python train.py --encoder_arch="regnet" --model="contrastive image-text model" --dataset="flat shapes of many kinds, plain or patterned, on busy backdrops" --train_examples=195000 --image_size=48 --crop_scale_min=1 --horizontal_flip=false --translate=0.12 --color_jitter=0.2 --tokenizer="word" --vocab_size=45 --loss="sigmoid" --embed_dim=128 --encoder_norm="batchnorm" --encoder_activation="relu" --encoder_channel_attention="eca" --encoder_depths=[2, 2, 4, 2] --encoder_kernel_size=3 --encoder_stem="deep" --encoder_widths=[48, 80, 144, 256] --text_encoder_causal=true --text_encoder_width=256 --text_encoder_layers=10 --text_encoder_norm="layernorm" --text_encoder_norm_position="pre" --text_encoder_activation="quick_gelu" --text_encoder_mlp_ratio=3 --text_encoder_head_dim=16 --text_encoder_fused_qkv=false --text_encoder_bias="all" --text_encoder_qk_norm=false --text_encoder_parallel_block=false --text_encoder_dropout=0.05 --text_encoder_inner_norm=true --text_encoder_drop_path=0.15 --text_encoder_positions="learned" --init="xavier_uniform" --residual_init="none" --optimizer="soap" --beta2=0.99 --lr=0.0012 --beta1=0.95 --shampoo_beta=0.95 --eps=1e-08 --precondition_frequency=32 --max_precond_dim=1024 --one_sided=false --adamw_lr_other_params=0.0011 --grad_clip=0.5 --steps=6300 --batch_size=256 --epochs=8.3 --lr_schedule="cosine" --final_lr_fraction=0 --warmup_steps=120 --weight_decay=0.4 --adamw_weight_decay_other_params=0
Rows from block 2 of the image encoder, named by matrix and row number. Rows with one number belong to one channel. Each number is 128 + 24 x the weight over its row's rms, rounded and kept within 0 to 255. All counts start at 0. After the name is the row's rms in percent of the matrix's.
# convs1: grouped (10 groups) 3x3 conv, stride 2 (encoder.blocks.2.convs.1.weight, 80x8x3x3), inputs within the group 0-7, a 3x3 kernel for each
# convs2: expand pointwise conv (encoder.blocks.2.convs.2.weight, 80x80x1x1, transposed), outputs 0-79
convs1.49 110 [154 112 110 134 118 111 133 109 124 153 144 143 142 132 117 154 107  95 119 127 138 133 121 127 117 106 125 126 152 147 165 157 165 137 192 137 129 121 138 176 119 129 131 136 117 144 178 162 188 149 143 170 125  64 119 100  95  94 147 142  93 135 153 150  95 121 102 103 143 108 135 140]
convs1.50 088 [106 111  83 104 114 119 125 113 119 125 132 129 159 115 149 145 149 129 107 113 120 139 108 126 131 118 125 145 170 144 124 132 136 142 148 180 158 138 148 135  81 172 105 137 182 141  85 107 125 105 142 122 169 165 130 155 118 123 145 162 129 114 159  80 111 136  94 129  95  92  78 105]
convs1.51 087 [134 144 125 162 139 170 144 193 181 144 121 115 125 132 112 117 122 150 158 135 147 149 144 137 117 176 154 111 132 122 138 123 134 130 155 148 134 129 108 133 148 129 110 156 129 144 143 146 166 133 152 127 178 177 124 125 140 115 119 134 131 132 165  93  98 102 105 125  78  95  68 106]
convs1.52 100 [146 140 124 163 131 141 128 168 165 104 111 105  99 149 107 148 107 105 113  99 106 109 127 122 139 114 111 107 113 120 122 127 140 115  99 130  88 107 132 150 121 116 136  84 125 130 121 146 100 108 125 108 100 115 110 117 132 120 171 116 118 139 113 173 198 161 143 101 106  91  67  79]
convs1.53 090 [118 106 121 133 109 123 117  95 108 115 133 111 139 131 118 157 127 138 109 139 107 131 157 100 117 120 145 141 129 108 142 144 132 121 146 140 123 141 137 124 144 105 125 117  93  93 135 141  96 124 149 119 126 129 148 185 180 195 160 180 179 206 175 133 137 119 128 139 129 130  91 140]
convs1.54 092 [169 136 122 160 129 134 110 142 123  87  98 101 116 120  93  82  99  80 114 114 119 102 137  79  98 141 117 168 133 123 136 101 128 115 146 131 104 113 113  88 129 174 126 131 136  89 109 143  85 127 144 133 100 106 176 161 136 145 112 118 124 116  89  99 107 118  98 123 102 108 137 154]
convs1.55 092 [106 116 126 113 142  99 116 115 119 143 126 138 137 135 157 143 136 147 111 113  99  96 152  99 105 115 108 115 130 137 108 129 140 135 131 152  97 153 150 121 123 184 128 155 164 119 107 121 123 128  97 103  89  94 118 143 139  95 166 178 129 146 175  98 111 161 101 122 201 132 160 161]
convs2.49 086 [ 83 158 152  96 156 129 140 119 122 143 115 124 154 165 180 132 133 150 131 103 137 149 139 112 154 110  96 134  99 159 114 115 138 133 138 114 127 130 145 145 113  89 140 133 116 120 108 142 130 136 136 163 159 148 133 135 159 111 139 137  95 116 124 134 125  50 157 155 197 135 178 129 102 123  87 170 132 107 126 129]
convs2.50 091 [122 144 189 168 165 118 139 128 109 128 117 149 122 130 137 127  98 145  93 120 169  80 149 148 114 167 144 111 132 162 138 121 137 143  93 124 135 162 157  99 155 101 122 112 104 145 177 183 116 149 119 150 147 147 128 183 126 130 142 140 129 140 136 124 132 100 140 149 164 153 143 151 103  99 165 121 147 146 118  94]
convs2.51 127 [ 90 116 104 133  96 148 119 119 111 139 162 162 206 137 180 186 118 128 159 103 122  67  84 102 113 123 132 116 126 126 122  99 132 123 119 142  98 109 141 126 128  92 138 124 102 108 125 142 132 135 126 164 158 152 111 146 110 132 116 137 137 154 168 134 104 102 135 142  94 131 144 162 132 129 150 128 175 134 131 143]
convs2.52 100 [140 115 123 124 147 134 130 107 100 132 131  99 107 119 149  81 100 123 163 121 125 130  99 124  85 116  92 103 107 114 149 106  93 129  94 115  97  95 119 120 181 109 157 120 122 164  79 149 116 115 135 109 137 153 201 100 125 114 129 150 124  86  96  99  97 116 115 141 134 132 145 161 130  91 130 106 110 169 133 133]
convs2.53 103 [164 113 110 116 116 174  99 131 125 150 166 125 110 157 120 132 127 118 109 113 123 159 100 128 128 165 103 152 148 117 117 173 165 111 117 106 118 139 111 133 137 103 156 117 122 111 143 176 116 184 103 141 121 150 113 184 146 196 133 133 155 121  94 127 134 103 159 124 119 119 117 151 143 115 120 187 122 167 138 130]
convs2.54 097 [126 111 130 143 117 130 123  94 100 154  72  73 134 136 118 123 127 161 158 116  98 154 154 114  92  88 177 116 122 111 138 142 160 148 112 102 137 119 122 163 188 126 111 105  83 123  97 117 107  88 112 119 100 122 132 135 125 161 184 130 122 143 129 147 108 155 110 134 119 152 138 140 125  96 108 108  97 146 157 134]
convs2.55 091 [146  85 127 144 168 133 176  83  93 115 140 153 117 116 134 111  83 188 147 129 134 122  91 122 107 127 130  95 128 127 127 119 121  90 102 118 120 164 130 116 150 123 110 112  94 138 152 118 111 156  91  96 130 153 171 155 113 144 133  99  91 148 145 131 161 173 105 124 120 145 117 146 104  97 161 160 123 142 136 107]